Weights of a small image classifier: widths [96, 192, 384], 5.6 epochs.
Rows from block 2 of a small image classifier, named by matrix and row number. Rows with one number belong to one neuron. Each number is 128 + 32 x the weight over its row's rms, rounded and kept within 0 to 255. All counts start at 0.
After each neuron's rows are labels from the 100 images, of 14976, where the neuron reaches its highest value: "top examples" is what is common among them; "patch colour" is the nearest of a few named colours to the mean colour under the peak. Only what is clearly more common there than usual is listed. The data: histories of elementary cellular automata, time running down. In brackets: how many of the 100.
# fc1: MLP up (model.blocks.2.mlp.fc1.weight, 576x192), inputs 128-191
# fc2: MLP down (model.blocks.2.mlp.fc2.weight, 192x576, transposed), outputs 128-191

fc1.411 [137 206 152  79 146 113 182 216 133 144 137 125 140 130 107 123 157 104 125 129 141 155  89 113 128 148 155 107 179 203 148 139 140 135 160 126 138 105 113 134  85 134 145  75  87 168 114 133 140 129 152  86 189 160 115 135 137 115 122 164 165 198 140  94]
fc2.411 [178 162  45  86  84 109  72  79  99 111 115  63 109 115 109 142  82 174 118 169 128 137 133 117 178  69 111 100 154  88 142 141  96 159 107  71 110 114 171 136 108  93 150  58 129  93 123 171  52 152 161 116 119  95  98 139 161 150  93  86 178 126  89 115]
top examples: 101 turns on (95); large cells (68)
patch colour: black (45)

fc1.308 [122 159 146 158  64 180 111  93 119 132  96 143 112 166 115  72 141 157 123  77 172  95 157 184 109 166 169 124 107 111 119 165 135 142  70 163 172 109  87 162  92 128 161 196 123 171 115  99 149 109 204 145  89 111 111 157 123  80  63 178 116 102 143 218]
fc2.308 [ 90 157 143  90 131 121  98 128 196 208 134 177 188  96 118  97 122 174 137 136  80  91 143 131  88 135 128  98 115 169  41 169  99 166 153 159 124 167 185 165 123 132 152 117  94  44 147  71 100 200 110 125  94 119 116 126  59 139 114  93 119  94 172 169]
top examples: large cells (76)
patch colour: black (41)

fc1.126 [101 140 161 131 111 108 127  54 114 154 111  95 168 170 132 152 131 159 176 101 149 172 109 177 164 111 141 162 101  87 154 167 144 126  72 134 104 160 152 106 166 115 139 174 121 140 160 148 125 152  72 140 140 142 172 183 205 112 171 164 107 136 131 141]
fc2.126 [177 142 125  71 101  66 148 116  99 127 145 137  70  53  87  74  91 104 151 146 132 147 145 125  96 158 126 157 109 165 154 122 111 137 155  95  42 150 155 170 112 154 129 131 164 115 172 129  85 110 155 137  84 128  86 103 111 128 126 155 147 141 118 150]
top examples: large cells (68)
patch colour: black (100)

fc1.255 [180 115  61 143 131 105 118 106 116 154 127 146  74 152 107 155  92 142 120 154 189  89 142  73 106  79 158 181 162  95 106 118 123 132 160 119 102 136 208 157 173 151 133 104 182  89  91 148 164 118 145 108  90  97 137 184 133 134 157 101  88 134 112 170]
fc2.255 [128 203 130 112  96 137 128 122 151 123 119 129 150 157 177  77 150 123  59 153 128  99 146 125 106 141 107 114  93 139 110 160  81 170 172 168 143 192 115 175 142 175 139 131  95 102 126 115 135 158 128 174 138 167  97  91 108 236 132 104 171 184 120 183]
top examples: large cells (100); 001 turns on (100)
patch colour: black (38)

fc1.491 [174 161 139 135 130 137  91  41 144 130 178 132 163 102 144 125 151  68 103 126 182 139 177 100 125 158 127 126 134 150 115 176 153 155 154 183 171 182 115 174  79 122 127 119 116 129  98 104 176 163 140 119 113 133 182 161 166 118 124 158  98 118 121 159]
fc2.491 [ 95 123 140 178 142 115 184 161 101 153 145 167 172 138 142 100  94 107  78 150  89  43 143 103 104 106 112 153 135 123 113 127 129  76 127 117 177 125  91 131 166 142  79 129 112 117  34 160 126  98 121 144 122  63 156  73 138  70 153 148 118 135 104 146]
top examples: 111 turns on (86)
patch colour: black (36)

fc1.226 [141  87 154  68 157 106  96 174 141 114  89 133  45 232 172 116 123 131 153  71 198 109 162 129 149 133 120 144 117  88 162  68 123  87  97 131  90 107 167 143 212 126 136 143 107 132 130 165 184 119 112 177  66 132 117 115 162 114 161 129 163  57 105 105]
fc2.226 [121  66  82 124 157  69 167 138 113 154 152 105 110  57 136 124 154 155 144 167 134 111  98 109 130  84  95 137 192 130 106  99 118 138  69 154 105 123 188 122 129  59 146 121 190 118 128 132 124 141 161 144  99  99 143  72 133 140 166 119  97 121 148 122]
top examples: 111 turns on (98); 110 turns on (98); 100 turns on (82); large cells (80)
patch colour: white (30)

fc1.292 [168 230 141 178 114 160 161 122 191 102 115 107  99 117 211 165 141 174 126 113 155 136  98 149 134 138  96  70 104  90  91 122 134 132 171 146 170 164 125 182 116 154 140 123  90 190 174  93 194 154 163 173 112  75 149 119 125 164 138 131 172 133 100 164]
fc2.292 [ 92 151 168 117 191  98  71 107 129 113 139  95 190 117 140 115  64 114 136 121  73 123 113 172  57 135  84 113 132 174 141 166 132 124 113 116 139  97 101 118 104  76 154 133 157 101  71 180 158 150 159 128 152 116 123 131 141 166  97 129 107 107 142 151]
top examples: 010 turns on (91)
patch colour: black (83)

fc1.530 [141  85 158 122 147  59 134 115 170 122 151 156 119 121 165 133 162 130 117 138 171 146 134 107  88 136 173 112 126 141 124 103 101 107 157 131  93 171 177 157 158 149 109 152 127 165 139 149 138 101  91  87 155  95 113 159 124 143 136 173 206 154 155 128]
fc2.530 [ 99 102 125 119 115 168 167 135 155 163 158 178  89  88 127  93  97 124 123 130 166 145 155  96 155 183 134 186  64 166 109 127 128 160 111 113  93 137 140 121 117 134 129 111  91 115 158 155 107 157 216 162 110 173 103  89 146 140 134 132 128 147  76 112]
top examples: 111 turns on (83)
patch colour: black (76)

fc1.315 [107 147 143 134 123  70 157 168 154 169 143 124 147 125 162 125  95 122 153 120 164 126 136 100 148 139 155  86 197 132 149 131 153  99 118 134  89 149 105 113 103 160 160  81 151 132 136 164 145 107 140 119 103 151  94 112 107 145 195 186 119 166 125 170]
fc2.315 [140 141 211 147 156 148 124  96 140 102 116 105 145 149 128 168 114  92  87  75  52 155 108 115 105  67 175 143 165 142  86 141 173 105 160 133 118 128  97  85  63  95 148 121  97  80 130 142 149 166 130 130 132 132 147 132 138 132  96 166 107 138 160 178]
top examples: 101 turns on (100)
patch colour: black (58)

fc1.369 [176 102 152  90  67  92 159 135 132 154 130  98  70 129  86 101 118  88 211 182  96 162 183 139 120 117  96 141 152 140 156 137 120 139  77  71 128 156 120 150 128  94 131 113 162 109 196 125 147 123 135 199 159 129 121 164 162 196 135  86 109 193 137 111]
fc2.369 [110 107  89 136 154 156  84 138 124 111  80 154 158 127  90 128 179  85 118  92  93 114  95  96 178 138  74 142 146 117 126 108 131 125 126 150 156 109 106 118 114 120  74 148 139  95  96 115 143 159 113 146 124 147 123 147 129 183  95 196 182 135  93 161]
top examples: 010 turns on (100)
patch colour: black (87)

fc1.88 [144 160 139 162 131 155 129  98 157 133 126 122 135 163 137 141 121 163 126 112 117  79 152 126 184 118  83  58  74 118  79 164  87 107 190 159 134 183 155 142 130 101 105  84  80  93  65  72 123 117 140 148 152 165 186 178 151 149 175 112 126 113 115 137]
fc2.88 [ 59 170 149 100 174 109 116 151 102  80  87 143 130 148 120 141 182 122 161 129 105  86 134 178 174 108  72 171  99 126 159 130 122 153 148 170  87 100  87 156 149 146 149 141 119 153  87 167  77 123 193 132  91  98 139 110 136  65 101 164 112 109 144 122]
top examples: 001 turns on (97)
patch colour: black (38)

fc1.208 [ 80 129 114 148 154 110 119 165 150 122 152  99 112 133 120 118 128  71 144 135 138 192 102 187  96 116 101 123 144 149 106 133 146 115 137  86 115 147 130 149 112 114 103 129 166  93 143 128 159 127 166 108 140 164 175 203 131 171  94 122 125 113 126 160]
fc2.208 [169 133 166 150 120 100 122  76  75 140 127 117 145 131 131 167 170 109 113 139  86 137 142 102 140 116 119 132 159  60 180 128 106 124 180 120 132  95 120 175 103 147 145  47  88  99 114 109 119  78 133 145 138 123 116 148 125 147  90 129 151  68 134 137]
top examples: 111 turns on (79)
patch colour: black (47)

fc1.421 [139 154 162 125 131 190 137 118 127 120 100  61 102 115 112  65 101 145  84 154 122 152 176 135 144 142 118 149 186 107 206 104 122 112  82 136 120 164 105 133 146  77 104 167  97 150  68 153 109 116 180 120 129 176  90 138 138 119 147 103 179 101 117 103]
fc2.421 [105 137  91 106 128 145 173 130 123 115 139 145 170  97  89 117 116 121  95 135 135  97 171 153  85 146 181 108 152  44 183 150 119 116 158 130 153 133 100 111  81 149  77 118  76 157 173 176 138 149  80  76 156 151 165  78 115 192 138 116 151 147 163 136]
top examples: 001 turns on (94); 011 turns on (82); large cells (72)
patch colour: black (62)

fc1.175 [139 112 134 143 109 167 135 136 135 100 187 139 128 126 119 144 148 181 164 105 180  80  75 152 138  99 128 162  66 154 137 123 190 124  98  84 161 142 143 139 161 104  89 133 147 200 186  99  65 182 171  90  97 121 152 153 154  96 132 155 155 155 148 159]
fc2.175 [193 129 141 101 121 210 118 144 104  60 112 138 110 188 182 183 139 102 114  85 152 123 165 123 161 108 119  84  90 117  92 124 175 167 176 149 103 113 173  97  73 129 168 100 148 137 150 135 100  83 139  95 110  84 157 190 159 153 123 148 135 129 122 117]
top examples: 101 turns on (89)
patch colour: black (36)

fc1.458 [184  94 172  89  98 121 142  98 149 159 153 155 105  87 126 101  85 120  85 153 149 109 123 120 170 118 156 173 105 113 140 123  64 131 147 122  85 105 137 137 145 102 126  59 139 119 110 184 128 157 128 129 138 100 146  67 129 191 134 153 167 186  79 123]
fc2.458 [149 107 122 101 172  99 138 108 162 115 108 129 106 144 128 144 144 183 130 124 115  81 154 102 164 122  81  74  84 107 102 134 169 158 144 117 120 128  83 116 163 104 113 162 119 144 116 140 136 159 156  87 206 143  73 205 157 110 131 131  77 123 123 143]
top examples: large cells (89); 010 turns on (81)
patch colour: black (49)

fc1.94 [199 151 108  99  90 102 154 117 148 136 107  99 167 146  81 152 211 107 168 152 124 170  82 150 114 104 104 136  97 112 180 163  79 161 106 128 122 151 111  71 118 110 139 190 121  58 162 125  74 148 106 110  76 158 173 163 140  84 182 191 127 125 136 134]
fc2.94 [148 108 125  65 121 120 104 122 148 159 146 117 118  80  68 129 137  89 105 192 126  97  98 117 138 134 181 107 141 147 146 131  74  96 166  29  83 152 180 165  86 143 136 119 159 135 154 123  56  80 119 117 135 110 129  74 150 120 137 144 159 131 102 141]
top examples: large cells (70)
patch colour: black (94)

fc1.63 [149 141 105 160 135 145 152  71 138 107  91 100  56 173 168 133  77 155 142 142 104 151 113 178 109  72 124 157  91  94 117 145 145 110 140 138 108 131 125  95 105  86 147 147 154 130 144  81 118 131 149 195 167 127 165 187 115 153 153  69 115 151  66  80]
fc2.63 [ 93 127 143  94 112 144  80 134 123 123 202 130 226  99  76  75 151  56 144  82 110  69 102 122 106 186  99 172 141 210 161 112 150 107  74 119 130 179 151 137 126  95 130 115 178 107 117 136  92 104 106 129  72 153 104 183 143 130 117 213 152  92 167 158]
top examples: 010 turns on (96)
patch colour: black (45)

fc1.60 [115 120  87 128 145 111  92 117 169 162 114 139 137 133 118 134 114 115 100 108 182 105 177 144 191 175 146 158 150  88 144  76  97 108  48 119 116 146 128 164 167 136 165 183 146  91  87 109 168 180 193 115 121 159 102 116 119 122  88 192 212 181  86  91]
fc2.60 [ 94 156 131  64 110 113 139 116 120  94 194 155 165  65 134 101  90 142 192 131 113 159 145 130 111 128 130 117  97  71 183 184 181 112  86  96 113 122 178 155 121  79 153 128 155 108 199 113 131 117 158 145 147 104 126  91 161 130 129 176 149 113 113 168]
top examples: 111 turns on (99); 011 turns on (98); 110 turns on (92); 101 turns on (80)
patch colour: white (37)

fc1.423 [203 131 128 159 158 155 100 161 123 110 121 125 114 123 150 172 135 163 143 130 154 200  84 173 109 144  98 150 141 104 163 135 142 112 172 168 125 146 140 117  61 127 125 127 157 149 166 191 169 120 216 125 139  89 145 142 135 129 149  74 115 162 165 164]
fc2.423 [128  73 157 122 148 141  57 130 151 107 131 140 127 149 115  77 176  99 157  83  97 105  99 138 117 185 116 184 173 146 138 102 125 108 164 128 117 156  90  66 211 205 166 192 167 132 165 120 155 132  93 109 149 133 123 165 113 179 106 133 178 126 132 195]
top examples: 010 turns on (94); 111 turns on (77)
patch colour: black (40)